{"qk_norm": false, "moe": "top_k", "num_experts": 8, "expert_mlp_ratio": 1, "wave_strides": [5, 2, 2, 2, 2, 2], "kernel_size": 9, "nesterov": false, "steps": 6900, "epochs": 22.6, "warmup_steps": 340}
Rows from block 5 of a small audio frame classifier, named by matrix and row number. Rows with one number within an expert belong to one neuron, the router's apart. Each number is 128 + 32 x the weight over its row's rms, rounded and kept within 0 to 255. All counts start at 0. Numbers have three digits each. After the name is the row's rms in percent of the matrix's.
Before each expert's rows are labels from the 100 clips, of 14976, where the router gives the expert most weight on average: "loudest" is the band of the loudest frequency at the time of the peak. Only what is clearly more common there than usual is listed. The data: babble in 24 made-up languages, each with its own sounds, syllables and stress or tones, from a formant synthesiser.
# router: router (model.blocks.5.mlp.router.weight, 8x192, trained with AdamW), inputs 0-95
# up: expert up (model.blocks.5.mlp.up, 8x192x192), inputs 0-95
# down: expert down (model.blocks.5.mlp.down, 8x192x192, transposed), outputs 0-95

# expert 5
loudest: 500 to 1000 Hz
router.5 098:119088161141185089125110143123216148113140141131124142139096107115114147124150132134114146154117077108066066138137128128118118129111158154138069175065116142098129146159109139151118146151095132110097134102107171145140071120113109112137123167105161174180130117175181168125153142107119087101
up.3 096:108081102156098127132189138109128109171118141211113146111057139113080118179160109071116207131163137071173113144132147076103147134141182179085125119169103151116143112179105109125093105134112117089139084135125149072133092123132098128145166117090157119144189130149100127136103100195136117130
down.3 099:141096154140174142078132095106095137170125153087130105105123105124191148166074074091126080124172139156190102137134149183127154127132074162071122090128144153114082123101105139100108082114110130089179154179112100095170165092115110167102104127094124148161100100156134135066184161159118150151
up.4 106:104077168133171182147100075114121144140113124114115165136097105121061085193059062176128114159173168071112114143100176112184121147144097107144179103116061138086067156138148094142103100135140097116137117113130114140118133174134124188127145161164175127129080095042149104106167148109139114180
down.4 104:156123153173094115098094121182174122096110157105125077134138174183107100085152127109115143136163083138117140099093171126102144194156122046124124119161135127100110053118142107133136150110162102098134162051109119095089110120098126195170133123118080114118147165146113143117092158160134220143
up.5 093:157126109126140193102082130165132177086131171057101074210105119174151129141142159086122108084131187051179102118139134113129151134136100106193103136103120104064116140220119119158086132155129163127129123134090149133166064147131125146122110069175107099142141125111130136090153074099106113098
down.5 099:124147134129145133095138133161138119165137126106120142128074122190127121151183118112136094169144093097167201097180173127102112115082166113131142099128152141193102163093066123131137162114152167186151134029088124142108129127128144154117128133185133088135144154061171109126112150127176126090
up.6 098:124143080099143131210070125138101103107092140108152127156141116199118089085108102088100146101127064180110090078126127142123061109151169082145161153195193116136141096144106173136098145073127139169159149137118108060135126121099136142146098127094100147151174157153107136130100103105153115106
down.6 095:117135176150108082088129038144109165153081102168069088134080165148164106116150134166118114104217143163141080122192110108086137103160134142111147174077066155128156129173112116134132108130112109105093148120180076171112152160140114116122142139134127141095160126143154197148174116104121170137
up.7 115:136160104084085135122117075173098120109109076151121158101193110142107126066145092133122131136122114109075141173114131130129131126172084065126110069119166096182114155191073136166143109092091120082198212120129087156143148090122110092086201121142160148080164114093135113151110176107153131157
down.7 111:135084124134138087076153136127130113128091098147077124127118121156120142158106100151113161192166094148093108154075178142120131090081205107115173101083103104143168124117137075070104063122188144193108126132128147151086140152154180129093142118048086110120088174165124168139082110129139084095
up.8 100:059108131107136086114113091139194157178143189107101120136103112115110128178133186137132133113109161156111154063133103159098133134160136159146095072126110149108082151136092100143152091155110075088024213142071115185140113179151175107141025139151123104091169169126168141148163123112109130154
down.8 105:119115126147143147149142099162124116132095145116164152129109139138117132085157119108062084141119102116133107119112137155095091147192150134094154178178048098058062090069172116130128056083148130136118154099061066132108136149093105115128171105155134098188139115107097147194090112111165118130
up.9 104:124074131186115178045126120126145081060097144170148117111105190081067097129187137093148206102135168176158082149120098170129110118062132168127079118182088133114115123109083063189124110118106156090086126161161100173161159125116143112157099128084147083099121148144110152135128144118134092113
down.9 098:159168143130136171124094114163110171121114114092117069056109156178158161138139103115126167154094126081110146111064161128166117119154154104109075101116179125183125169024139108094115127099131163140107143093211101071150144099184164077161159165129178098085112137047111142138125191144172111126
up.10 103:156157089115126148088173113093160149104167097104133092115135083163122140128143162151089163119102129171181163171138085135059168095145043179127133155056097199175129126128120128122081141074096154124112177156182133125121113057109168126127087141106137095164150124086157112150129137129105120120
down.10 113:124112195131196168223221178112133082135146115149107140139112117090139132090070177058134193157143112106106120154137099148145161122173108089132088134119113107113095101223150092172130098140130084164098197139157137156178109143168121105116141108147126094192117119152139141141169137150103130120
up.11 089:142105137117123106139072121109164160134126116105162142135078133097118144151163107143129144169162064127098084155156091140138155140113158118182166118132124153078116116115046127160115164163141104112084129152156061137120086174186130125112154111158169137168172117110137196116145190124087241087
down.11 094:111133095140057103144141153119111127159138121152147080091121040098089168127160132230148115130126127066066135151122135146123154099142101137139139132096086148109094157102087074119146091153084139104137124155181125151138140102085115115069107180098136117192141208135101133133151124141136118123
up.12 111:143152124120132120165107133158105149085128171067141109095130159106094143134112150158186127168198063100159138134151107148103145130136136162120100138130153114076109138103086101199103131105106112126124178145196131109111110097111103151137154146106062122136166135092125159125120115076149192138
down.12 107:047144125165133158088137131125105133108071131131117117152179148089119081080170099137127166192169172112137107121188147179148133153136138089179164172135106096166129144088075090085096123063130132136150068134130122177106144151105144142149145121114112125113125155137115136214115161202154103065
up.13 108:132141109173200097102097116118111124095109167137126105169115092145119135125088154097150089194098142078203149074122126129138115223169129153073119098183108122097147061136189153134149085144087159072116121126129125104144124160180097093143110162104110100147086153158122152136103106140117216143
down.13 110:108132145120047126120176132095141152105136119138086127088095112143080103204163154149115141134141108146103100170088152203169160118107096073168148149176091186112105106078135104190119187082155161157205109089116143102121167136135083125122106105103141120202113166120068128208106151156210119155
up.14 105:141197080085087160152184082196145133172135158110139115099094116133112111131146126083160096177068117121090075105115106119151129092171166155150108133229107092143101113134117143107053121095143127102130140138154203138092154084136103140133150133120127114095142121141099107138122111078151144069
down.14 106:085122088083120127087120137082084117095084132147168052085132191152166119131149140174137125105108097098109092184086157119177153140131147132094147123124149131141140140068088079147101135175150128158159088102161182094090151136136149097206164177152153088140110102227151143104119067109115091102
up.15 106:080130147070173137128120103139105117088170144140087129170106123163152183100102207142161152179124124111136101153202140155091092152162117050112081113156075075111115120118178143169086152147136130131084141103101151117094113151093148105130127130127129095110118104162083155128061147155016174122
down.15 094:091153172107093127122152156083109134060081150136168144093164177136243142110144151105143110069202126144135134079173139180142118138158127146129162104087066142157100108179149124116145079114154111163116136146146095098130108125150114106176124167100088087144056117061080123165135109121120106177

# expert 1
loudest: 250 to 500 Hz
router.1 100:152101161091161153160112130154114074174169153145198149200098149072145125113125098116167138112112145191120140138093104135158141131108156157126086075137135100145135132117091111127184129130163086126128141133146086113107156124051162166136135123144141053122160142091030117185146116176115108148
up.3 105:147129153191102145130110101163167121110114138152209118117081107147152132179127127168105158167177092163140149179071081108130131151176131156095104152116117181102116130069096125120146115158056134174092139141139141132177151136138130072147085141098154177083151128098056074046112086118158092186
down.3 106:146088144176159153178094106097129092135129172226117132057164150063101120089116214104113096140081160112104099119134136117125146124116092132092104112111118124141138175112150126109145146097117139077173139132090138178106148114135167164105112147062116133129105139104117120158107148085153154104
up.4 106:135109124120209141188182080100139101128099078113132094164091161102108112093122153186157102090094152196097116167159181110133101151132176127156103138089185147109134113149085188151167111165106144134145071035148101119123169132125085121125149111161111096191112139136162094110089146110155154117
down.4 111:142145087146128089102084160105106178112090099182181116093114119145092143125210150087121104138093137063100101190135110122156114166161107158138123180098082155135076129169156116094142152215082123132171128183082129157165109101150132140178113115165076137126129120110124136143078136115143211132
up.5 058:097110129130168156164116156169129168088135144079153152135185139167112121137135082111123083112132115106166105070144155119089139096150112160125119119132111119103120127160113135164206144146136095115128121064152096099169077154123123071153126153076112095166173093095153106142125159108166176064
down.5 061:150100096181071107114117130166005154135118049127078163169161148139140137117118106118147152123166130129152138118103146108132142094134237148101150187204160177122150138109088138118135137141143177119175154097105165126157118121126160191110129128182133059170174102123109136133139147131105110095
up.6 123:124071152171183162126140073104117110144152148110109111148110127161101097205121091112106186058117069079161084103095149172108146168114157139077050114135099134098125196130163118134124115103135114088102148097110170118197131112128171111124095119132130112109091113137109178105112126127127088173
down.6 115:126155130068140101097146115067177114111163105138113124114204051136125171156137193186103094139167142109128073166093061075073096128145134124107113129171181120123048162138122132129154129107086094114164144136133130080153092084101113072141106146073145125113115147108103098123155181106116170173
up.7 095:150065049122099108110125187149133151144122156098147169131101130135106116081086170114103171099169157109101139164073107161057127170119089175128110111140130150124128118118080108147151078136100198121122160131112096123149148134105136214157133124116142106149212154127086142139166085147164146080
down.7 095:128185168158131102174155101085127117126084150073158102150084132135138139117155048104096098104128156099099158151080155111137140121129145159032140087094088125126115094164166108138141074107111171141124165103156125161112098105083166112111155132137111168172134111090216123160148120145068117123
up.8 108:097112114162162140119174103112131080155109167097113118143167167126129110122102109075138127129159084099117058142178181147195133089171136153117094103086109145150094117094136066153127109104099128133086151160107092132117083186086152115102155135172078138047164099128110140185149154125152133159
down.8 104:110110094120087138116157108134144095195108088155107129130111097091143128182073134087146141156120158060169120109139127157116147143149077100133134131128132099115187139076129124123089125150165149147160180122088094170169203131132114145116142061102153131155098179170117169141119182132124123179
up.9 108:116067094125152169086143077150099124108128101101130165198166149110136137130097127112101090071105141087100118163126094115111109121147132138163109089167071104151185188135099097117119109126099133131093157144161123112136188129115115153108139128188136105134185115096132115134093107096093152070
down.9 102:144147180138090168145167141094085143099121144074077084092109143134139153094129133135143045129139135150099105154105096108175100142106093144083155180154172132104089150111164167141147128058128146168201069091079099123142098154156099076126187121131066097166157156151164093101132135164135108151
up.10 097:157159122130150117140124123089178173089103075095132145158047103156095088131061113132106161192117068133130094167105152078136104158106131145184119106158063116153135137133101131103103092152122110102102133089161125108065135154162127114140105150145079190102164147135118100151122170114122147107
down.10 096:126140108128138125141121074138156103115095081097100113095175151108119149121121120118166104122109127109117116116163131179112134105133140139050126136168120079161119151097095116143092132167090214170161126110172157147168129084161165119118179155118169104167186099146104117150106094157128105150
up.11 101:117116096148158187168109161164142130117152097170172108103139166163174099138182104087152162089168120117165197134164108159095123073107137114098175190133136128164134129132071119108116104128151081138182135148113170164079112155145142118176111097110099077086174122118132121175110109106055112134
down.11 104:140098087120130038131101162080132078136128025109148205143160151145169121120131159228124069108124120133105110142140147127128141159121132127151101151083096156128192165152110143083126124120159136090092126093093150100128143056107140114141095099115162104101143111124132138092078153076104081176
up.12 103:164124159082117142171073130116136116152122177118136148104159157154128116113068037107133096092153111157099132156176128109156116106192117125139134134159130106102138128108124096111113135144154113153164076021130177150100152140107133055164153116150167158138124085142146255130103159115100123108
down.12 096:109103134216146100108089062090138135180103038117075100082114108160163155144163025096137160101148118124133115137132125153108116141137059097156200118113108125108157148147113135133083226165118170119130121088109171107150081131116107146159149179130173167101138151153195168153093129094079174155
up.13 106:185128120144123158101077143087141096104145145174147161129165232139130117100132080118115153162199136166143126078161082122156191129121137133090158075144118153155150096143073081191116115085192152177114197161098135095117079114093139140129112111128121129123116082142115146171115135148118193138
down.13 109:189051103125160147137095084160164102157091115090125128158093094096089118114092192086134127090186153098183141144151163116093139106138100139112094124112159163117115141097109118108091146172169159147095099106155159093131132129106099132124194057148179141146123138171121152047100157099176120110
up.14 075:096130167139197106086184094145143078100093106106124133072163178170124150086098119069105166117145032101152093114074134127124122119175164109172094112103194098118119128091119131104173146126106099163116169170158088117152097123130141137078130142140139087102124110106127107155200153066091135121
down.14 077:131154044109131148103087135139083066164102159102147129167133035109130100144097122176158136046098177150134124099148093174140127157082144160144148078114064135124129101108133099186141133190090138121088124128063157111124107130093176169138133132142092113137112146122150128095143132093131122132
up.15 080:096132119092120110180054107139116138117153156067110107173107146032164189160130145078197127134147105153157149136117126136108102118172077147111112120108150158168137166061111106092128125150179118095077171112088179133179153122131134091084128135086058138126085109172138155088106188069175127089
down.15 090:138101112148106124101150169032141129138117095171111102181111146143071056174162166093081122083169215108131152171085132087171181117148119085142119147157087169211176110133109177167089156146093109130169119123131111122104108124085134042130055053087103095168120100083147134131159136116066128139

# expert 4
loudest: 4000 to 8000 Hz
router.4 113:121151065147150125158202143121073082146154121084093163142103108094101111096149129091096064139071128094135131100107145180113123134083155132078146126089183076112153135174139082104178097115133112163151179173148115145108096129140129102069134076032130110137128117094120089109148123149111159116
up.3 109:199186119141116130133140128222057097096141082120130172086168110048154082055078113131104069152136103185181121097159124103121129087111146127107150078138102131124129070119106131101142143149161126179116163155157154124174134131140098140067148160075105109105156095062167083151089085183102089136
down.3 104:092121107091171093106150111107183108125187075136124151122153082107115137156074118135146140120092090149141135122105143114081136086117128168133158120166138108132103126137127114130138090159174160093070122148103162185122132064135166153198114118147113185163108144163103150085094077126120183087
up.4 095:148116144076127157161180127090105130126109144136117092110110118108100070109163133217129092141133189068140083141132171056172142140120052123161108136128072175125121151209144160125130131113090144121141115063140121142102130150122153171172086130142121060077154089087134145147135084136130175168
down.4 096:120086137167093152070082166108155079106152058136120124121145116096150130139175130102116131138184158185131190127117156128152171115142162126097108152175106106149070179084121064090118120154088156189111094102111107089134139128113110099132072168080134158139142157099154114142067178128171088155
up.5 106:128107099122091117104127140122095128159123131103133136101098095112143137117143176192056185110123100165100083128126153152099178117106173105132145132171130145078123153157084067165107117133099157117094066063185138098114075105129127099126152136133169112127079125147084087186140096129117110134
down.5 112:130160128180126132114174133132091128094091130085147145155081117127184160146110138121119094163128101108137147187156160125162147117123142160163119207164175134131107188128153150157110140106095150173168122118155132119112131155170081131111138089093124148178125131066126101171130171142085121109
up.6 100:130105131123145103063105093105160119132151098136113134109119172166157091116049119133180131152198145078100165182169133107104151127141157144112134106126135093230110113112102102152130090105140114149122065123128163121110109081113114103108233104061147103126162167130098135122150104133126112166
down.6 101:076116144108121109117137140143149144099134145149140205051126071099155102110173127154154053123113096153088150158152112120132160091149199116197117160106155167138140193147062127110171133168126161187037071168143187113138102153071080127115130181065171163102117089173145178141162118098139075153
up.7 103:160128125131153032139112096173125113164086105149159154028147171116121175150104128161189143168169115141136157133122120145135126121184164134140151108120128152126125157096146106053117138190182165167155175095118048192109152158141113162166085152108105064161098081142129085142115107165098128153
down.7 092:082169186139071096057168036082168172094119094120068114167156124099101091135155150140104133144146160133089121098113138084132106158163127150135122155146117106145128176164129120148142161124145097143085100088065142080092099108129143071110101110188126116162102093183149084131163069151095163053
up.8 120:137089141172128144112163152108175165120142074146114155111177115168116162108106109150101121099142128083118076158170062081085116060136106091175128160100139090195167091117107087137173168127167109164101118153164126162128069182101142105159105187127072158101126116170210161119104140065104149168
down.8 119:168193113178131144142122085167150177049120110134154096125092072160118153101095150145143155128153095121110127150150103094118072139136158107116142136191141079101080072146088102126119174072130111100100166159092142111120124181102137148086153118193135137128145148113110117160137103081089141155
up.9 098:084157115112131121104108093134166180141106100126170136162101136093092081087151118119171140103171129148182118132126157225046145153144122140173051092127102145134136058156181126166144155103112164108094052107110166141134105116073146078100116143149123102082133154171131166153092073132053095115
down.9 095:120132207144163160099150087094137174168144162071133140104139131107073124114127157128197081142076065114136064159108170095084112099199186127116148104128145123147109165147114209148049186141143141095070146084181139133130124134172052125143120151101129117118167170134104132112105168120126136114
up.10 098:125091168114150153092079110179115197109113078165105126102152093092152147123142158116115132129153118116128121058111150128138134130119126190057119116137175155117092164177154090138122080121109145098132070192115137122203147138068100145101193147091090178148162138158156155191121090150137122087
down.10 108:107096203101127120125131140094099136093113109112132133119140119118100157182106164092126156098093153131129123186152080147073119140106117155079125109108173097159085160161102153155122128072180166067098117064160114122154153126100136099099113086148131112129115141102113095104092106123135103110
up.11 093:172162129172192148181081146129123159121098101199095162153100139147114105148141129062133142090089095137088084113091167114064119098166116157103117081093158140128093087173095077184156075086112149118130095146143193129130175105127118200160129155128105085146153121095130126115145143146129160120
down.11 105:142143166140108147154167160093065119184149118092188097110138138116129061178141125171076148087117079116177101137113130132162152125135095127141142175125132110082113179121122151156146182149165191128078130125170070113106127163130162105255124177153131159176181113092116121064095120105101090148
up.12 093:152129131165099132132157124142135150127121128079162145122144176145079090128085132177119164107102044128177113120151129154118094164106116126170162096148126098176127076138100104135161147119123126103142128169135044141097115144102108139119201144115075111154172163124165135123128165095170171108
down.12 099:075135111132173116188131079097147133154074079132111094138096150079175150106116125100094134121101160106153117057123107165138132146116100113170184196122124173136089068152136149163090144140118149141135136090118184067083128150107116062107122157128169124159134110069074182114095135156105095142
up.13 090:185136184166120099159125114188154122150137104071120101126122127161161139188123127122138142096157104071100124112131162120129133125197130132086133157161117103105141090151132118054156096144114174183147097158147121089153124111140086162123110178081090160079127085134182155133171166165171162099
down.13 109:127155100157039142082163125090102152179143116142119184142129133135103153180142173170106125124220145140145087102127120142110126146089119165154093107061191168112038131075128068144129099083153106098157156132081129067145090149139103117120159150121106144153082110109137160151158095201083103086
up.14 111:114142195082119132118091118155060143166105148081148120120184159079117102184123097177134168148110115095141041100152122060134161122165130147161090092124107161133160133180155105153116144108114129100138116059136113166100092120145089167105089107140138110155100080126146075138120081159122129123
down.14 111:032132103112104123065116176112146153092050170100128088117114087136151075143165154107157089115070143123095165103153136131129169161138161124173158137121118140080119137096137133147118110179136069202148151154070137132149197160135168087124113127147151154190163143152061153115103171070127108125
up.15 059:170125069159107127136130180135184178088143144102103122177166165118119164098132166125113139043165146096108116184136133173127115105169107201131122125136122127131180086123120153082183146163103109066212103157120143142138139092112151133113088067148092138073116135145119180146181118091112149144
down.15 062:131203165165119153104119120140119117146177149121134085214112111143190100177156128125173162151142146097121099122130095141114095128140180135144186119127079091140144223172121091089106133108196137121115141121180160109120114107127155139110125063104106131118057053144146115171129110109167141117

# expert 2
loudest: 500 to 1000 Hz
router.2 093:150181177174086124089108165117131163146141136116081116158095148137136117156107107131108136062139136101156143145049135117107091155153131122158103176109118161124090137087099170137118134123097104078167089165190112170175188122115121145134158117060106102193122099204090048099122148101086142182
up.3 092:115094157195139160075149125114105063127030138157155157161166089096113157136122183076164090087128111122096124103108126166194099069135096138117108120125087148151060147134105137087182163118142150124150101134157133186135118133128132173044176115101143109174113090132066150123081107126125133130
down.3 088:142150100155107116174142064106130183067172158138118140133144095113118144131128107169107166184126085178111179138108148156140150110083125143177111131110131140135182046080116092172180134102140076156101169127100157120114152102100126117071076155183142136128133134149069187107118142164110146092
up.4 101:091111092104120098154140149126112098091144069060124136126172132133081088158071156163132114140116140098164103135105125138049154115162155140108096177111187151148096099108147114119066114097219149103130149114225154087075148117142154119119090158129094106155119117097159120185064172096103161172
down.4 102:130131131201119110196155131167102087126136072121153083134125128135145148151131112079118115109190123184118185057115135170123138135145158114083166090185111164151161128138149122130100131127134120110090143107120118152109110191144096117112115161129164116095100211179094103111151017080110142065
up.5 085:096140129120166119139066141132136138157137166083118073185131114118109069152151118078154085142064148116123133107105108134179130134069106098133141113127042152145140101109110067123124140119190189144145129110086108145057108171126122141140151086138128109093122100138172149093152120128137103127
down.5 088:181146115086153158115042121144126096195131153146112160107106163118160143191160086066167119136138080184135120131141046155138098109163136175131060199177121116153114113148116178111137125068129133073128104080152151104227128153081132177098138174064168088155166108161167102159178101112117121113
up.6 113:121133119161112066117140093081115105124088185041118113165073125135117162145062119124154133068128118163190146147094174122101153175129140116124137107138114172168141156138158121118145098164135090165143104080152090184152090158157111177109122129073147108132135149129152152091155117139110107108
down.6 103:118081126105198109185065123153093110130098086164090126136139136169109160133173114113175163098122152118080083130147157113081115116054143126133089144159121106121145120166114126091121147168144116172086129137067177156094175137092094112124183176127132095114143092140189113075121094169095129131
up.7 091:126082186155109148150096133145106097088123144127123192141098122149136150150170097166116098187130078120141109170195130119112122125150172113113110162142187120144115143185159167118065143115136165111148115129113073144075119159126124138155105098110169141124105095109185140140101163132074092089
down.7 099:103126135228135112120145126088140124085132163111106088125127162132157097120129152148140164090127046129095121153074120066126184180080171128107151091088142132145117114106180138181127161155134164078136140096151141136112161078149129126095134150129092102085166114151141098105158159141081128173
up.8 117:112155101125044116116125158133126075090122166121121086126155139155065102125124096138072086155138140142154144140118082135111149122147110124119111121165066083143199125062162130076121127087079090147087108138160128164111135171138122112153117126201137129194192132119128068198112141079112067205
down.8 112:120155120159127158188142194100135179134119137101113108117143127157170152171109195083102122096139151138124144135172088117115133104136094127080154133213074175101111149105110079150149136146119149120150055123084126118170091103123119063093114085113142092124079127076075176127105105177139148086
up.9 100:186117105129102148102084157150133098084079190152188126076115109098073087055070143144176183114102094147157167138105123124086131102171142160144171145085122155141131175122112116096151111098155130094165122101095170089145176113066115135113167171098131104168099167107098140164125067150197112117
down.9 094:074137152132138068101137148081104153116150115122109143122139135143172130097139093107249081165063119092158104102093100162158144150157121135101149110097132164133167073160160139127109184173158133174111192135146126104139117200110115087111121167149088138109093091146138105115123077074118151185
up.10 098:218153114169193136120125091153150168157088111152135073091091173151107116069136135104114139140142122148158178127183082055192128086108120145100144190081126165121125144121114158106060060128129180117142154103067204131081171154078141072132132136133145086163136092140171134075107126121130091157
down.10 098:072126128178095152137156154132035095083099164130164188139139096142124140193123162140158119132140105134095134208143153131071041195098071113126136137157165113164122128167138103102144119093079106041107160123133166092124115103142148123111120178149096156110116081098098165153149095099169098150
up.11 081:163138163085148077133137082139171091081141088068103157099091142173103123147116131134110103142109159148068127129083133165125114151099110112086072164166147147155081112140125134196104120114156093113151123160117108112159080129107091070123140160082129107173094081132124121084182134146124086137
down.11 077:081125141112085141029130097086107169152147127123170094189087180129075105126141124136139135125142050086139096122127143107134156125151129173189179107155108097134155134012090113097106152118136153089111152156129116153091145097107137091088121123170118138104156145173147135132171122158139130154
up.12 092:135133129147113153148138136134118091089140203149084139166087198161126100153085168092174098138105112116121133120085143115133176107089056096113129167058186158120122133113143178056124111104162143150123154116174137137158198125079085190122173139174132152092124145112153127114114165146079156144
down.12 090:101151147122090123164145133123131111169127171134094147165198209062101132123115105114121132148127162097118136132136136145144116110163067090171080154190144124153116153163125193145130114150081071137098143129083186144106126132109139119065129186102096133167145124133152095121108141177099119083
up.13 109:168105131193171134126167126124114161164102120095145107131101138078160111118138101083088118135134140110136146104120178167114128101189121145115126130165109084149104129118115134145094103117058145124126072117125117146123097119125073160153178141219159087132084061132093075074097100119087110140
down.13 107:116106129162059124122158132132122114139158141137101150123123092140105132169090153096112142151164098103110152151125121107063099128169137131160165125158185116109157136151129093121109114091132149180118073106148124173154110113147133116132101180101153129114112186104109156173123125169152037112
up.14 110:159107142178086128101103187122106132170124148146124143159150176100143129120126154079170109126083118170170053172158123136106059167132086156103075125030142152150176166148110122101118148096148027144083166088131156152130143118074132114108144114108139147147132170184186128177064207122101095106
down.14 104:063113184169088134165139061130148061167137120117107118109141062115155111097123129177071190176151220122110130133134134142107133086153138127106086128138134103135131093187183115219081072158144188086134107126138146131109083182122104149113148114093088140058148140141099066108108083152155089127
up.15 104:088121064115145143075190137098139105115101092152131157171129145105100126078128127088095158155114113126174170169117057142084148131114067175171136141130097148154090160138170106133121140121175084172121137139053088145146155127132094127093164185107103111104130147078133112197181119139091132120
down.15 102:115150084124103118147165145091193087135141070096155152195088135195146072135133157032177138146131076145123098090157152129160132155166152172075125180141100068076186145168112139189161125139134199142174099162131111122144130145132106155138020193108137142128132090093097079119093163110113115100

# expert 7
loudest: 2000 to 4000 Hz
router.7 101:089161173166108135131106163101144124101091118150114214137155153115103130140156126127095130110157142166145113079176162142134126108062143143166128108210114166118129160152152146121123052064134104135165141125162113125058121097133167141093156139137120117115123126133171136095142117151131174073
up.3 091:133140103147128129093099088087178132090107095127160179089063099058109142121085125150131136109069098189135129064093114149114076157110110190163088097122153173129132139124115144113108103147120127071104125131122122107160136118164131110126130141126092192115169176131091144091152156082154148110
down.3 098:119103133112150133140141145191114063129121142119136153137154166124105144170148105165057104148091101102161052159142173097103059093156142080173152149122080126169094102102100101167150154074099133124064093206084127128123147132109168175168155129085151075129120120133112087155156158104116100146
up.4 104:135162111157148138119147205157117141075162146109154165127129101093099084154070135127114164110116166147107183113159119082123118149113059185091094073149123098088125184167100123136139120153160091110118114148132097152123114099132116047147128169177154048096099154161180157157091166099121103120
down.4 100:104079070074106193117110052086113179150098131063100169165126138110133161134174103128144112106132131103097169117127122134156155103141137117131138151197095152146098185079101126172146098108108137148152127067100091129134109088120063127160181113107159128169142120135127144174103135135132156200
up.5 100:166108117125084162173155131046084134128132106163161139130086127148165129137116181193151161170131119170163151210132169193162126171127167061115150106131108101151142190057073135161087073127124195160059132153178110146073160155162120139135157158125150097166149111129120118162144114141139108111
down.5 099:126131142174110174107149067128170125143119109144083177123103144195152152161119066101114048116123122149144101107091137137084161095153084120117145127173142158172047168155151123109145119042123142161161070135123093062105086147140132139083112084118143165129144109135109108137089116117191148167
up.6 097:185100131046120124137194135157195158140166061164145115108131144097096104132137100109105194126098127181133086155143112135145165186168130089206175136117156103145090147112156119131183077115172114164094077096086164141095103135128151154145121115116127089164142110129166145190113087084154130169
down.6 095:114154144205145137139114107094119091154125082143157083105157130146156123158126103151129044115142115127096170122152155125118133088119089185059070116130087192105114157091160113152081164099053128143171088123143140101188156113137160125157125126156087119152120176107068168076068175131120095125
up.7 103:144137185206206098110134130146165090147118078165147139153150152120163148108166129189131141144128091081135153093149095090147167127119146160175111138071072174120162156155138154089148178154141212098125145120079103094106101163101141089152107145110137101121157088165180110161117099162097118150
down.7 097:147095151113091080121107093122164166157125108091143103121143153078147108083072111094125157103136104150154128090123091099151150108097081136088127142113124161092116157137055124135139172169107134157143103136190110094075109117115053094182084144105095140130118135153145116116128181165084106163
up.8 108:123084065132145137126166138099102100100077164101113099159173105133141092095214116104134163135091094147106124198180174102155168117130122123137176133117120086100153123128133204168083131152138135100116067156147112126137140117104104173152134088175165137090150124149112141122130137143156090093
down.8 109:117135153113131178073128137140072163157119110201136125166137097119107084156151067160096070165106121128102152073139124094126141121155136138133077106158120172154157142037118106134136125197137060123136168155120049109136108109125129097113203121126090111162115115157160096115089103129128100105
up.9 107:059180149122146141158132110144104113158119130218167092111140107110102090077111165103074133166177129166103145080136130126164153118083137174161093152157114112123148068083100068197126182117147149107140100079130089151122094143132115144173132091125122094168118066121067095126079110187124112120
down.9 097:203064117105146117163122141080113133146133113099151127077153111161088100069113096086134158196099196147161151113122112075111101115130120164136040142104155110118141112104129178153176124130100215155200111168036140140128114141159156128137150128129108156161157089094098123158155156125091134119
up.10 099:151133085113131103115111105143195123122153100121096081093139043087164131071148141086074116134184132093127132144127052121159238130137149101191155124141139078070175066156136100122100137163151157151116156144127105153135180095173109162110133118121077135146179145065152134119105079126073035088
down.10 103:160159129097123131162103074096095087127154106091124171134165132146128147167093157111142136103132176106111170062098165191135067135157048140095164119173169120164102066120196116113151131106175117083137181106122114140098095144152062101117092140121122148070152111158145162095092111171204192124
up.11 108:105113112091098111079064110118156187136143128111103118144153067149149235127148179116100146112108109167151100149107173137141100129115128092170110161108090132113126057170148142151120134136152127069122125135100163160177157078107153158162081153076118178091165080124164121148125187078108099110
down.11 111:198134179113107174127111138138105123156138106166110157091117129158108174158161176116149089086167138199137104128113083071171157123159124091124107079113110109121103136106102068092147140130142128115151118173104106168153145143131134095095144215111105094121167173092129116136130084134129140161
up.12 084:092098059159057152128136150105141154111153076131145175199153148117151091119137148102093141069094125135138095141119118145160115171121088156163093118113186109091118105112092095137120123174118099149164109086122115125072132133197097187102156150183108114108194172104169150175120189131084079181
down.12 084:107200149129095082124152230133068087151058147097113117100140123118080133116114124148125129109150158051065158169145115135105157121131110153131119118083095137147176134119130107103097115120143150113126103055132129119134143167145099139186228094125099102168171150170141145172169157149094115163
up.13 091:178113128142062086106168141085110187140093077121098178043150134135128129132120166101115147048117061137111109164130074117168138174116134069058148093160100147128152111169175159155094135131177086138070092145128146103175125075127138124149075149149130115121137082109142112109146109129127124184
down.13 088:098141136121158123176128137135126113144178141081099085117208179152121108127065104111169157186153122150193115086173139052136067090111079117130123174107157157166142163105120142147176148168069166096132145135064124140057123106126095135124123090112206123117084159095061166146161140126123138108
up.14 101:103147147123183133053147142130186114124125143108069118127124045100107193116160181111131136157160135109112156107127103154110121132196089165125105156135136123125138094085144161119123140086153145103144212144146089126124041163175166147103161118178101147080129191114181114085177101134118167123
down.14 096:145131145129088109166077117161156152154107146169147088136120163101172154170122163166102106104195136146135123088165161109134171124118145115131160118050141115136065172089119140084100139086164104131150089170117138158106129137153148144136105091120094149105136134131112105111180132136121064123
up.15 114:120124135107083155126113144111089119117104125151115101106139149125161128119144146092088122116120181117136132118131143099135110129170148102088188151079144117149149137098082159114108111108188116127141155153126157140144129155150133103099087119121176127153113092189094117108128174131138168162
down.15 115:148158054090141127106089125106094146112059109109197112101176109131131114077129135152117091112091146076185100098082121085139180096181171123083123127053127121148165143159162151088118149115132178096135154084142093156069158152123094214117120151074131190150181128170115123152094124076119135152